{
  "vocab_size": 35,
  "encoder_norm": "groupnorm",
  "encoder_weight_standardization": false,
  "decoder_head_dim": 32,
  "decoder_connector": "linear"
}
Rows from block 3 of the text decoder, named by matrix and row number. Rows with one number belong to one attention dimension. Each number is 500 + 40 x the weight over its row's rms, rounded and kept within 0 to 999. All counts start at 0. Numbers have three digits each. After the name is the row's rms in percent of the matrix's.
# q: attention query, key and value (stacked) (decoder.blocks.3.attn.qkv.weight, 768x256, the q third), inputs 156-207
# k: attention query, key and value (stacked) (decoder.blocks.3.attn.qkv.weight, 768x256, the k third), inputs 156-207
q.0 119:485447604475462498552500505497558502495506486470537531507489493501503523499485500503506491534519516432459487416489504484518476519483576467468488468464492505
k.0 135:481532528519447490544441448508553549519494508462545523484467501455528519490594547557500458490525540404449505478565503503490482496438531507474534428527429425
q.1 069:503502515459476545500504478482522489506480491520541488495478505480492485504510507452521500496500463493510507493503534484502456511426499461493481522489510524
k.1 097:502547492513390471564451504500478524521497454462525459519522516459517495505517489463518496507501515471462521499537481487483464516512455563482488486401492467
q.2 076:485477585539453491475509503496538490500503479466512520517469500501517542498478494477553510491500495500468503418500510496498485498485463480482480507472479487
k.2 105:485497508513458511529491503496494489521482528480618513489488475507512527443511505608537488414508539495440490471497510474492484490493520522513533454608440423
q.3 134:475487497441516508497511505460402438452520396527547476461591464520449438535503508496563510505499561586548506494508485462502515540484520473476482538503542474
k.3 100:486527513476543423504554532474471516517539492516614476515492483505479476505506532561504486509534556518490573439572490469516445486546577502515452574444482523
q.4 105:505579513480473504515464494522536538514516535473516520519498504480508541465510531534475494541492493424480494570490491500505488508518559481508518473499458518
k.4 115:521498514546461513516446422588553536524488541506491562507498517474497529477550506503470493497474546524422488555507492502496509508438489503504498376527508465
q.5 090:475491519526391558506497510497539525514503575489491527520471568500545514491505445487524508485514529458461504462520469527503470490518522519526493482433487497
k.5 066:486496491487368527494301515522548518506492489394441516472514492489555570489489491524517496492533526499481484479462505513524562481472496477500524443548506471
q.6 095:463505530504483439530472491501487464527499440503540525456506493512484512499498519516456524529487513552433521393491560526508579490474410482431507526523507481
k.6 115:486564518490489405581424524502529515523509533482578507442528481514546476488514508604481497506472538476485548431559507527513458490473549521478453474535443463
q.7 094:520555491520460498546370526521527505511514526497499535521519486520582524471455453556487507511440509493407558492519503577514575435496512526515510473521469489
k.7 095:540517505514445494489420540524541494517533478551547488458555515510546543488463444466501463497446510561581538484417445577501497485466525405445487489537472492
q.8 089:503505569479490509477469468494450464508493439523552513481503534493493504519527547479519489512513512545467502471506500511484504504476476472481510576537487519
k.8 120:495524478460494372586483529464499493513503484457587461471513457522495504501496465584502501487459531492477547439544437406528498468482499557482457503499366457
q.9 098:519502515502539479462480483505481557507500524508550521483492500462489531470504552551448484551486452455527493559481502511462508497529516491494523490561471502
k.9 121:567487473527507513520551423559518474500478498544422505506489499524461454509484548498466561514486433525496482551552513468542542545495480502541545491511516528
q.10 091:500473502512525548452544464554495484485456488530499504573483514487444459513512511454567458510487459488546464610495489453455461518495522457520496543526548522
k.10 091:584505491493485497479586495469411475481498398550492459519506521484419449530502582469508547528530434555555462539446519476475533529526456512557571504495547528
q.11 107:505472462545509520440460487553506504562484525543436498516527531528509460530514462486504509467422521522535493570506487522526514473515517519529504544516535532
k.11 086:528487516509523587528490500485495484483561462510510480509537468508514507565498498440434462538519450570623466571471496591517528548486494505505506516392550538
q.12 096:480478517488491518506534515471481487462491480454564513494511514495509513509467477455593490504544563527523499473512477475494495499495551484484478503471522479
k.12 098:481506512474490514475519503501497503497516461491518511526473496489458524454521520580531494502530519452449504408525489449480473492481533468493532470530479475
q.13 117:464462547506506463641521519501543490478514471492518506502455503536487496494466451475493518499522554473486540394502554508527489555442463516490500519549523518
k.13 110:443556523456475448562436501489526515553497461486553500487504505506596518517542445516506508511521515426514592452536516540483441480444479537448469541545481465
q.14 088:506507531497480514494440489545481558505490530523543548488558521464481520498578523507440526540487512454443497463476535586466519487551483428448496530552474543
k.14 089:506519529555431489535444499529534508535493519510506482477492499502523505504567505555494535522426470496524475516558490518537494537471407562489513490546463415
q.15 063:494540470507484518512529483508533499518473478488500490514491477472528499499506510328496471468492470466503490532495462455528458529432488470500507511488495519
k.15 085:476501495556476500518513494506503500488516503485448485512501546416486476512522499433505484480530494435453434521494592482446481484536452516514499483475601482
q.16 080:498539506494533453545523545506531460496508471467480470493480476515490494477518499517457516537515454496469485533495492474512492476509440507518517446464492520
k.16 060:418485532483614486409521494465554537476515574599531515487486506512554497542517474476478476514487490491488524465464517509497450442500504482446445509634499494
q.17 078:490457544499455546506551465454512469503524457499541534489487520497493530534523502493521512522523492549450519434489493499499468572474489470466491515489491467
k.17 077:492517496487438456570461510498501546522483489385546489498480498520520510481561509637493488474508523418400564464540460449500444442478549568502481483508388372
q.18 084:499497489462524586424510473513427534518488520546473470501490498467459486555539529476465526492485464523551485560483453492454467452519460457500487504483497508
k.18 090:550476513502523543455528519476469466430485435483396461503513488488439464543487561470519507528503383457563445585495506506483524513543447490533547519457529533
q.19 111:478473508524470519543531522484527527522487541501471483515451526533528491479497446495532510484527490442499522397466515557546479504477495583510475492477507472
k.19 106:484496538548440561501455500551534458477477545373426520473528521485571486494515478452539474492547517434567454482519560568456466517454444480478523485519516524
q.20 111:536580397525508483512509512552517537530490533484454507545485505489525504480484513518494494524475470459494479603505483486510503506516512515539526461509492513
k.20 079:512404472532539545515552449525495496485493511588475518518505526493473475523493495352487498512501489590569418546432551523501527515513476479508507506523546537
q.21 097:467447541463502440535479521478512532478512494466536483464521455507472523483508535497423515499517484469477531401488533501492443524477493465452468501506490544
k.21 101:449531523463481456490448515498594488510465530511539507496464468483525497505526516557494477496483518385445528485597517490464436514486488550474482554542446431
q.22 053:471498476504503496519539525511510419508509505504469504476460504538511474542510520458521519475571449527507506389526503459541488486442454515486455507444511494
k.22 065:441491487497587531518487507441470511490499526451540489491502489533489505491477421562508450494518522441458477456495506473472485456501521481463512485523499496
q.23 063:516486461472466531466520515506483500497532487428523480493543493511513492513507496465514514512487603511480504525517485458480480505579560452503494498430513496
k.23 063:436487512495498533429456472493579519491523492547532532530469506490460540455518510518505464504517508490444509475530494509490493502506552500495494474475549491
q.24 115:489549507486477574572485513497517478510504504517504510497509492499505479493512479518473516522489497512450511476506537516524517498471515522510517513488482495
k.24 094:480524491510437460515382537463509501515487478483553505475527497484554558488475458506506474494477532478494606463461493569497435495507547471449470474500447441
q.25 100:504466554514448512530479514467543468483523505468540523480504525520538492500478482503540501535524537527459503379502514521508499506515519493473479530474498484
k.25 103:487520493487449477517431519500520501507484497447573516481510480511545537484516488640533477493503562440429532450511467494493483469454609486486490433541412388
q.26 077:470436567525480516523519481492508502493504515521499492488503502490510484548484484484482495477538474456501488433530488517487496503470456508484503529513516503
k.26 038:524484521536404552445475494481540512488502487369478479492503504545503471538501524563442543472467520443542540509515539486465475472426524463502501515517519521
q.27 062:471504482506517514563480521488495473513518459504493443540517445529493476471512481509490510441503560536499575531557519506520526507455452544569554499538537517
k.27 069:476465485475552473449497532482491506485501511559511464511522524467514538520485434451495480505492543508557619458425458502525517508512538481459414589497520579
q.28 081:484520537505486540475521502504480480512487521590529511511509539482503484507530527493564506497507525544450487465496547512515501522438465482499473541527491488
k.28 099:533586494516377458580477505502476500520540432417563429445547520500489484502470485525526524485482505558553565447480461502517461503437404514465484461463454460
q.29 166:491503547438495451501445513482493517494546452444553514462535460500504565468511517560436508543500497442469525411475536533491498493504507481445493478503461504
k.29 148:470571507495479459545426511548582519508480568478557520493481496486552518486546535603478479499454530435428547492602521497511468499492540512473465478547428468
q.30 088:512505536520460485379463524467485502498511490537563518502536500500508574524536536489505528527496524532459507433496514543479515492520451483458476499496470480
k.30 125:486500553513510504541447540520544530504488537498588495484514475518498523417535531601555507487500517505459478490516518518484524519524545540507521521590463427
q.31 077:509524491500486520528492484509513519510498546468512504525503509491518520485529516507456511511482454440485516555497496503466495536543512481523509508530487531
k.31 068:536488476497386496474469482544525519498479473571433524522466552478470486502496541396491540512487462530486517553492480486506503528489465539553524496475499489
q.32 131:514515457518546475521505505549512535479511533507492522521481528493496506491492517562336503512516513490519488562488516482487520465516445481512534468560508513
k.32 081:473495495495485483457449422507507486467517492540514508510416503455491525482486496478580512515473491670437479471495513523502528413490482493504534516509559530
q.33 091:473452470482462539469454480501497527546524558495484517486503499502513544526507496427586489500486512519487528480501460511508500503394574461493467481476496508
k.33 113:517509479507465553605491506498528495502513522454504534511450482571588534517541422561517534471527532438474573476572464500537486545491515537564566451479476432
q.34 111:517514480503565448462461447504510498569498527468429543483508510540520506487543526516499506538480454584492517513493537495458495441409444519489527485592530544
k.34 075:495504449438533487504546521539503469450517508517624478501472459551515482423473484508488482503465544441435519477501405491494486429518464525513454532511471555
q.35 142:505537496470563460504483488498503500535507505537547539479510504512469501545517580488425503547434487538504551512495513462522538502456539455499499501547534532
k.35 126:488526499455483493550517496541500428464506452460544481475519454548529504399499478530529489523522584443467532463530491471447457453497440578493482469509432482
q.36 112:500387512492478510485490501474483519517487512516502490500528467468502529518508495502543493479533447444504489500486494527485502500418595490487471506468507489
k.36 108:513554494536484568475457512457531526543506538483433515521453537520552552576521462525532469522491508474501547538574532547528502520499462497541530516514526509
q.37 113:499542567562505459497482470514502503542476461486487536496498541520484474497504540516499500501489541538463523425494536517512498509420539560529523491538509548
k.37 119:488504492478509483491581519543496473414540460542604456491485481528496513434479497526525499496558501418472474461467542463479478468536487518484487498496449479
q.38 067:475501480492547435518494483502520548534497509481475520505504519487498512514492519488499528539482511496516516520493495471495500500436599500508507497540529486
k.38 037:550525494512474496467465538501535481501478507496539510488478493514499553394530522508592481511452545583451609529468482539459514470525449484512517518541492461
q.39 089:493509435399508522470486512469507488452500498512510477526493424461505499495483491554522507472496446409518495523511486520487522500549438481482443506485484450
k.39 079:503497512476496530517494494438491476580468568462438514504523495486445491558567499495445542516520514585545483531562521468546512518502475522466517483510502432
q.40 109:558491460505509546499468487515462515438544526507478522484515467473507553481500494501423533452517513555515505559513489530505504476500457526529559471473513518
k.40 134:519478383525477502486469462488518547494521467521530512540470552485556590495417466496554492459429474546458564466444548518562479476481521525555465470473522558
q.41 111:511436515491465512481509490500492496520512497492527521490523497517537520526524498461532508476512546503488501446494495522507485509412564519473506504483510492
k.41 125:499494501503469556533474502485545550545498479559513524544483522525550600504559497570506491449534473461433568426457577484509463545437502497493546480532472424
q.42 087:519679554539510469534499523500536479502475502511478504520488537492479462478472489544458487461502520501478508515529504482515534498465498494522510513550508524
k.42 089:487463516481519435494562506468466437389522455508559453495509423479417490506489483494564518487519490511566373439480502491510496462526488511477497500486478493
q.43 117:482582602504495459568521571491525440518470412536503480504511470499466489510468484521513477509498467423516481477520523514529555499518524479502485557476510502
k.43 154:504531549495577400519491543450459439525502497410523454450574437529509483518464468469502489519512541429570464530557435519514479442556515518448444533428497573
q.44 072:487482526508486494482562494504542508489489517507494521512463527534533488505513511514481517521534495465514471469485504486483501512505517541481495509509511491
k.44 117:501525580500485514427492481568518525540504481573452505505503544486455494506548553475500491548518467582500461524488569500461524514494471443454485558538496496
q.45 121:507631455483537502504459519477493481453523473539514482482545447482463500495477501461435500459440499489533517566496491513503505510511468500510498501485494527
k.45 105:500506452467496477572556480561479436442525489446547473441524476550492415446420487500512546489517546513543446472511563446516465458507510556489480481458491539
q.46 066:495432558491473496509526522522510493486485499483530496527504485517497497489521481512560502474501509451492493440510498507476522508551465492493480523488486458
k.46 066:500515561528487491530438524474486496594506483518449514510493516459459516514555511506463456512514534445493487515561505451494503514469501509415521483536487465
q.47 110:476488541482476505486509490486539503533465479487517503514477489496498504523527494469648506532498462493453504452494514468489501520481535419480487526502488473
k.47 119:526532599463531482498439582442513486603492471469507487519498490521507524522598490520476483525500540455518518516547388511449507508518485441447543525534482501
q.48 087:482505541470484534493460514496504466509494502514591517490506492507505526536525496500567516501519498509487501454484497521519519483412535444478454527523535526
k.48 148:501552498483484521573480521494531462526511557475457495467486443535532519477541459549484502492542567464464514481577508479515463502489492634444506509484468435
q.49 058:478628569506496513515484527500523495529470499519481509523469546470513500502486519518576511510513510482536480494493470477504533483482540463525490501526517520
k.49 049:492498546478496505500491522466469418470518486473589478460530453529436484462480499497531528540521503558554384484565565499490501486512495503458465495479485429
q.50 148:486520557534452502507517493484523497563488446505465500458545495495468534536465503458558491504500526514500551423492493515535515544419578500533481564490491548
k.50 126:496499519511510488552568541491493491444507470487595473471512485563542502469459478534494485471538518365521527462462526512503468488513522509524494499484464519
q.51 133:492505462437445540486464532487510516432512492511536453514469469442502511466486469484524496432517484478480484536500498484488494472583441443467437483499450437
k.51 120:523484504460492502546482480443470510564495506458452505497519492514460492559541501476488542491511516570552492486533477480575518542469516564486546479479514441
q.52 073:497454357457497526510486468475431530506493529487465493457528460502518526485505495445498524486465483494480485519502470508483469489510495527511484460480469503
k.52 060:534514462526465539589517482493511511525511516475447515523445514515533521457464488532493532503504505448471529515527465459543484499503527511522550448496475522
q.53 100:497470468510459474524517502479534535549457527548484491503506494485502496515497506484519494489486480456506502494481466482487487498470596501514447497469464484
k.53 116:511529561542490498513464458485518530512529422470467519559465545531532497514507504550539502543512526464511490500524502566451501524489462377583631472522533553
q.54 058:487428457495461578459487462453463533471512546452476501463500479487498503543487510462538494492505487486497471466490481506474474500495522552481491448442493457
k.54 068:525518451554452557517480478545517551530497543471456534541441571509578526523551507503474495488498485463518576508499533523569519583471479529518585516521511532
q.55 108:508499412486528486469501473506505508507502521471473532502480520502509491473498498528482530504510493539492498529507482471486497474456468507494509460519495501
k.55 114:484445440444518530434574472438486488452493513546561505503490476492461501506480511520528511494473458587483566470454464515515549448482500475505535474497487466
q.56 087:495419511496495475515502497488460494528513511483488527472538490510508513522499503459465498500512553506487518493479486516493490516424504533518511499478505531
k.56 109:526515436500477499495521503519523499475513464547517484517470563485540544471475461515517467459490490394485483473458496521485460502501514478525493502514505618
q.57 086:522535601487551445549520533528526441475513448528501514532497489544492488458496491555377503499496555489521490517511532511535538485480459527530533552547524494
k.57 098:484495491482526443483548554510497437473473453521587467462551453492480494485422492484492466493494479489515440465428538481481450416518482512394411507511481552
q.58 085:498526575538489489511511507506548516524478478534473484529495513501516498524486479507569516508468528467495497478498506513496533491513571512546496540502487503
k.58 097:467485564532556460468507544469502491510489421539512457512484513519458493493480544515537488514494442468504448529439522533439472470517525434481459509505468559
q.59 132:502539597527534465544549531498514442508496400526508501503520476513471481527479514516462482474526534474517508428502545525541562535451529542508509542518513542
k.59 118:492521521472507455545549521540489492454519467530597466459555485509490505480528520501505483508598535460506475442454604482464485474506480567420466538509473529
q.60 079:507458555493521542515477524488518454491499462498509490523503475489510518508517478509492503458529493474486504491500521515495521464445469470493512484513498490
k.60 079:494546511495463481518497513509488474547499498515529489501485478482568592521541439520508493506533527413457521441522582467524499473486485537440499495513449496
q.61 131:489515475551452516481424508520522616519495554586497507490492561485487531494486507500531499434449472583470499558485478490523493440511571420525495468544504515
k.61 129:503478537553471538512448458496523518445500514460436514517404481552492491474502478535559525487492536505421457508541439549530468542490517530610549440485485425
q.62 097:533511515550529450544519535522502483475508505505485472530482486510514501494462474566482522500510512421550470535498500548512554495594457533542522536500500496
k.62 078:450475513568529466482454485506511525533508528563474486508529507446471512530433523468468478522462470510460446542471536510536496482519545447493430520503499580
q.63 151:485463531497495458545529507474498482568483451510513488495518502524481483573530502472545484537490503486510494414498485507500510539470590490491496546446516503
k.63 120:504548536538535462513505520519530504514519487513505468498508499505545500473519486515453450510492516344527505505501482535442454510538501441476474512510473560
q.64 123:523500505456533501511540498510492417519518473420507508505531463541511550481524450506451498524508505473524529482514497515501481527448533587514539523519515496
k.64 173:499562497477540481562568508500516483485523516553595493513532486528540452487529485557507515521510522463517533467530575504516495521514502553477469519463517501
q.65 141:492438511489482449477479507493466501477504498501529494473529488478448470507475513487468493498531516539515485479487489488482506523577491470451476507499502461
k.65 147:517470542471465487576459468436493504557451527542470522501498540464511484565498522480473502521538497536472473501480425539499479589453448493493488504495583497
q.66 099:496514453496511499479500492508485470485498462492476487505485504468502513467500511507564505486473521488469484502494504480495496484520488577523502481507481533
k.66 084:474517507452563506463549480539526502413506498505535488496498473504496504495492493512529477501493499500499436483545510463478490407518519567499506530486497487
q.67 118:460483499489467488532490518487492513456477521531511494512477493460421490501482506491544486510500426536451448513490506450499520501557551453444466480503516454
k.67 093:507502488462493492549420472508488458579516492491450536511451521512516504515477485461467498481539499499525460536507433526513496544454448526517524494453548489
q.68 100:476485426519523517439531511539500470529484434504492481551444517504459471463499525473514475451460537492437496535513530485515504476537536501496509497490471520
k.68 143:475482506409460429533441554442467465521520481508483472462547478478499539530508476484460469504515554503485521479488430472518445506443594504453434510462453474
q.69 104:493524489510512528554522507484501509468485516447460507509462491497481471476477438479438473467496568486485514521541505471499527498480538429500500488494481497
k.69 061:473512470367463486447469483512479491600486498488437462488484461557508503485513476427490485519474524534430552499476323393524480457446540585501486466499435511
q.70 089:491509514473482522499477488502474524493483477483452493489488489493438496508489507438412500487477516548456495528515490479484489486448530578496498500516482488
k.70 061:486536505479523482485408470509472505547399450473501467506459517464516496478493514439509467504433491429434488516525527581482485460441494549531477495519511544
q.71 169:491521397523494493493484483491508511520517514479428501517471503504516504472493474502515494503489518505478522539490494487492516475486485537526489459479500530
k.71 189:497503488462520506510521558554478461449555479437470443471459442563484510513499425490495533472480512471530460496537495477508505437569493496498507491421463472
q.72 115:476503463469532535526518492504498463543518390480469502499506493533499511490534495488516520532489505470494536517504514513508490494481493548493513512481496497
k.72 100:484541477530572463522528526512511512500509464480558495525552490508559482497543472542486477495450537426578536471533616556494494397499551533511488521463544515
q.73 168:519517509494556498562526513526508410531541458413480518504624483556559508482531456531506513518554545445564537467543504565531509517457503534538567524485559525
k.73 126:487537501500573499451610549494488469442507499500614472482560491501473487472543541575551496528532512504523547461511560476492521531564512512468514532556468479
q.74 062:511514516527496426518512515511488528509511543513516499529521539502507485555536524507490508529520520495536490513500513512508499505549470482502466498491511500
k.74 043:501487530530498504494523535538499535438543466420514506488484517461458521497510517489520494518504509540445470475489516474551507494548474459501521461563480422
q.75 057:481539473471513494509475489478500504516482472487496487508507450505467497493463507478540492518476521503530502502502501488476526511412559558490479473513486498
k.75 048:443530534491561492479496453500532500406464477421577489524509510401519483506503507457519493506426545396539533506510606545503497407478515516496479487498491484
q.76 035:482497483499468510481532482499515554508493521509522536481475487458519496511452515507402485468474411469461439502495488515520505523477535573553482475500501527
k.76 054:518512482614576505502493484522501515552489471508438548496492503501466520493536452532460520508476534445508607521500502484507514458465477573540530446509500573
q.77 157:493516609492500490531489496504505563529509477495511501501555502514496503550553537476491513517527503505524528453497487533500493503453498501492495513484492522
k.77 101:483506533556476528501394493514500533535466453426443528514511508453511502505518534429520484503462484447454469548517575594497502577465496423499497493509511558
q.78 098:484511529488462478563531536504500464508502541512480477507475481500482482510512475526540520532505388497529450488509499509511515514549536528489483514485521448
k.78 060:523509453466487497570482464489505490547533537600504552496501523515530487497494475507463527518511505557476482508518461426523500556485529490518500465470552510
q.79 119:504547470514529492503512510502491466492525469451475504502541494539540513488512496489503505524498563485510542482519522522518486519461508561534565492488510526
k.79 139:476518523453546509534570514545469452448531474498604467458573452506493475457507539502518483530592517503526499449527578498503493494557504491450498542464510508
q.80 085:506494487495489487508503493491485484481473539537493469492490498465483513496494500515517504504484444537503466514470508462485531512516515463500495510531504483
k.80 093:508510460413496471540518506494510459528546501532476517511423473531504479496444484536467546509492505539472503498496436460517489491483473522490486475475470455
q.81 050:501509490513510439452494503483472505502510491499511494474528481491452493547522515521511476491502491512499527463508483512491463499475486486518514515516473487
k.81 121:497486517509487472506522454505483553557471457532458501504464501471500513535478494442498475478483498416501434512479465523481523473483441447512506543502538548
q.82 111:496497419496482478487482527487477483483508495474491491480513478498488492492476477493513482510480516522507503511474485467490518489564511519501489465469509493
k.82 103:501507476459487447498506519465493525510470513510545432473502487456481491525497480509485500472464513549530455457482452515461471491538415507487457463448482406
q.83 098:522482542470516512547500520483469444448508499467536507450546462498502485460486472516529514527529498493540481446505507533499502547498526507500536533515530455
k.83 133:512501496424546507552592494516490458492523526581623509479480492528502451462492564572506515521571481563502513478568514458502484575486452534469523528500529457
q.84 146:488499476479502482461513542495525486490501528553465474513455497519508536459449448543601499479463378471502462519509487470500499453531488499492466487482519498
k.84 127:493482429529452523504528405556559542435486561545486525521508513500516481476488382516459484432506514474534457503480493461522545479550563479533488431446500484
q.85 173:493472522485485448525555496500547466509486491501459479550435487520473492522537486453518500527563440485538489481512481494500480537499499505457475519501518482
k.85 148:508485484479406488644457368492551527545510508563460551535509537502532498521528478428465507494520493527482497503464500519548481558445519455508474448463578551
q.86 089:498534519501569534527518496480522503501517485461487524482515490519538512493515464497490499501512583454516550478509502550498510510398506444523536509481511533
k.86 123:497501480440577509482569558582491443482522477499528487501481473590500505466515506561493489515518488468503510505522506457501524491542510521451529549506487507
q.87 058:518470489538477505499498503511497496511499526456530531475522500486547501508499481526496489513472565541501502444476494539523472543471458517528508451493526501
k.87 081:530493523462579531462586518516473442482506445463584500497463490532472477469472517543503519500546476547544482498498515462503511562504409535508523509526516435
q.88 122:488508485497484507502447479466488554506498528447496517462519469480509517517500458485444492490489569499502496497502460483510526481501501465491481469443477522
k.88 088:515497496473471533449473539504497558529462526409367460496509489524481524533497511477518504471459477468500488536487388458464502455550484482503481511527432460
q.89 123:517512517484533536518499462495507495496512471443523524469527477502517511515515501487405473508507563469528527485496472524490496506429530478535524526518490507
k.89 079:486504492567603459431585544507523525461466460470552482507500504502487513500515512520534483504391498399494532487498580502466493442522469616506502543536494531
q.90 102:504486534478500538512513497495475489482482491496533510494477505495463501498494509499399486511509515520487502491503510510484477517477545508490511519533479462
k.90 087:491500515487540469520483509449517485576483491540520522515499519482530466472485527509484502527527495497423541516496484543486481562447497582502481530509491520
q.91 130:496496524444479481533480541495505496499493495514507484512501476522471489541479505488473490531508443511509464507515491495490502494555518484449435523483511458
k.91 135:507507508561469474525441448450529568540441528525499533527561541433520499531502511487477482509442509511485515491457533555512508536464529489521473466516532534
q.92 087:487468518502532538499524478507499451479475519560515502504450550461469479511487477510409486471493461497498480524495529485512516525451519470499502531515508482
k.92 077:510511462486519448512449521486501450537547490559442521514482512529496500510465469503460508500510505529432545490502447431499475489425510528475477514522495534
q.93 072:515494531500494442501497503518504525480490495538498495487539469504519480509498518524566516575512451494536498520513480506487479491557473520498480488503484502
k.93 071:508524535565432498579465449498498526452476556527510493493489494431445496491502515446507485516556475521453385495499503541506520498589446413491504507468509492
q.94 090:494498432486495484504492487499495498509505507474485511500488477511510515486500459488487500492497548499519524488508504487524511497493460514539479465505513526
k.94 154:515517505463515518564571556483484458498529466474481455479436448563500472498467442503484554485498478459524457485529479487496488507555452508495505470446500492
q.95 081:507503453519527495478527503505510452497498477502474503533500481509493505493494509496541492508507498475504502531497509483501505489514513452494522517474510492
k.95 120:479485503397496458599447533559510498495535484540506479486495482548496527513556429475489461509492565493490514476527466462518508452466557487437477499445509532
q.96 115:515499570617491493512543482501528469553499479591461511516486543486527509444473518462534485450523478502477486544497561541515529510458497468610544517497530567
k.96 100:484500446522473497521475502507576472448418535480575520503513536503555522504451464523452481592439533533471528521497512477499487479462547559529496563518553540
q.97 061:520499500546464545520504480492503488499491471510493492496450522466493518528495477372534512506468504512435522548506524504503503507497509490555498528455500534
k.97 086:478472445477495495510499525478484509484501502466424505487515468519499513484476474481465489513447480444479504517547457470524483483467525525497466537441455487
q.98 114:515484516479478556549479444517440542519505494503459526482512520482494508543530497530445518551501506460500511520473507522483497479472499527544470500438534482
k.98 101:520504492456465514449524498520485471561520484537507489505506516500482510528487489473516499484477506629500509508504451438483489496546491495497498615499478456
q.99 086:502531543492440473538527516492539505523497490534529476520455509511517529489529510452501488517505499495494502416493496499519498518487513503493506488518462503
k.99 081:539515528576545476593485524523492497526533469594496485537531505516541576501514501586490479527503609402570514537524536496537529522507524514499518489495524514
q.100 097:480514522507472467528557534503522475505507356476517478513481456539494504491495495454534525490495449476479515420512505483503490488482486512476522485527468474
k.100 080:517500498546573427628482499490522480484484470466620519504528499478489493512522500534483490528524500346523479457466543503497487526511561509506471458481527551
q.101 120:482470577476529454467482546475463476488505447457535481492534447485494493468508541494468485503575516488522487474498501487504501500483468414448508476549494474
k.101 098:516465505568601449541529480467506519453505434493516490515518472503461512475510501457460496493490513455600528490451520492523490498487479510479505449511498507
q.102 123:502539483483475466476527491503554548505501448472492474497432457500477506505500483481537483509442452502475505431487475475503466470496509538454519456475436481
k.102 081:502509512507511471569478533499475522500512521420535503497526468504509491509512502568527491507491531356510500490510503555493502545478517510533498490465456519
q.103 059:520516476490437519530496494483485484516493529509523534516544509491502505492475494479511470531506531498504506518500493517487517490533513503520501518510524520
k.103 051:488474486498446528489507499521503498514542464530475472472473475506497483496528514459506550484517491639467486482564465454528526532538490536497524532488547448
q.104 037:478466491530512466480487537505533481530528462521490472492485515490539504502519509487529497484489502572519499526502481451545501513582483508502480494522542516
k.104 044:459467468509512461441495477482513518424513479500490551499530466485503542522510489526449473479527475431502460446463520562503512494493497504476487472509513518
q.105 052:537570521533456497567519464468564544518495466462498501503450509508451489547534445487524507523462491538499517517496489535518479512502488567630472546463459482
k.105 060:561491476506434500532481535534497442548560457562558527489548524533568511570508484452517503530523606531525515521540516476492540546515542530546485580521586492
q.106 078:503472511489489484453513499481514475457482498503548527499518500473486502451512505447501504499532491550504505446512526491500524533508491515452548506561505470
k.106 069:504449493530559507478515469508509529386494489592472499488455469512461532467521511476502508482518477506490428508464534513512513530497490544504476425510522451
q.107 089:520522492506505446523488520516537511484530457467496499489462486564507537468509467558503503472474478474474511423517485496529490462490510522449517481512435493
k.107 092:523530549542486458595501500503492489450483436456620541534532504483536490517532510579520492534524537448479491417463569525479554545497543477473552451564543553
q.108 079:396491509464470522409461458525485544548493521502525522454475531483518535500478505437521466528499462524459538432459490505506462520413604534403500505464504489
k.108 089:507471522496496499545435547463480501499434445448481497516452518439483546512483445502519468496407517446438477524497446483450478524494534427509507493467449440
q.109 129:537545568521533452567450546467496517505525488431485541472557489526493559476473472493487543502514553489529498507530502509492518478557486469535518468558508512
k.109 128:482488525540482469563522464500496534469542377420497528488530507545473519493512500468489509526555481510470497449394501426482557492531551502452519417533502506
q.110 071:494426569472462459482484521498473500532496467501512480485483500490521501496509496459488489529527488500473487456494523493514476503449527522501511498510487506
k.110 085:493485455508535482480481517440501506512446552541525490523509492451481568533471403501496447525434537516540480518476468509497480523491534440458479552450509526
q.111 114:529521437483499516485516522458537554439482559460541496506444479492463489511496475512489488497434523522476474495498435459499482473544537483477479473482425477
k.111 071:515531506498471523470505517479475479528580511439428504495513485542543504500575518509538501469563514441517542486547484557532516510468423532512524421526454481
q.112 128:523519531540468516553502511511531463578488490532509495486496499524495514518536499420571519514460492510480516544508524494513486522497567510618484529483548551
k.112 097:508498452492443497550484542507524478564488500520541512491540513518592503542458472495545482531473555494481494479559515507518489544493544529532488534470574536
q.113 078:506539556463538427541502499507486522556507418471452476496516491508512536487483487516490511517501466470467494471512511536494504430479471485465522474472476518
k.113 083:487540481488467417589515513452495519458468496384564510520517519445525470523502436548462513567486505424477491412407524515452477494528535460503451494464477527
q.114 109:482499508520465465521502459516536569509501503490425457484477463525480524519527485418510503504487409502478517464501495518492475493478442584461494505494466497
k.114 114:489510536483475477555444518519506505495464514462574514483513510426532417571498488533517497535522493472439484444502517542463528533513470470514499535501567509
q.115 086:527508419486504521453505481496539524465464509482572469507472487464477443528489509500531461488436503520510483477508475482505482494553499507483482518456459478
k.115 072:508524540499486521496497541502491512580598536492463487518491487520513516490538515467521504486539520334522500512591454597510502532482435490542495485462462492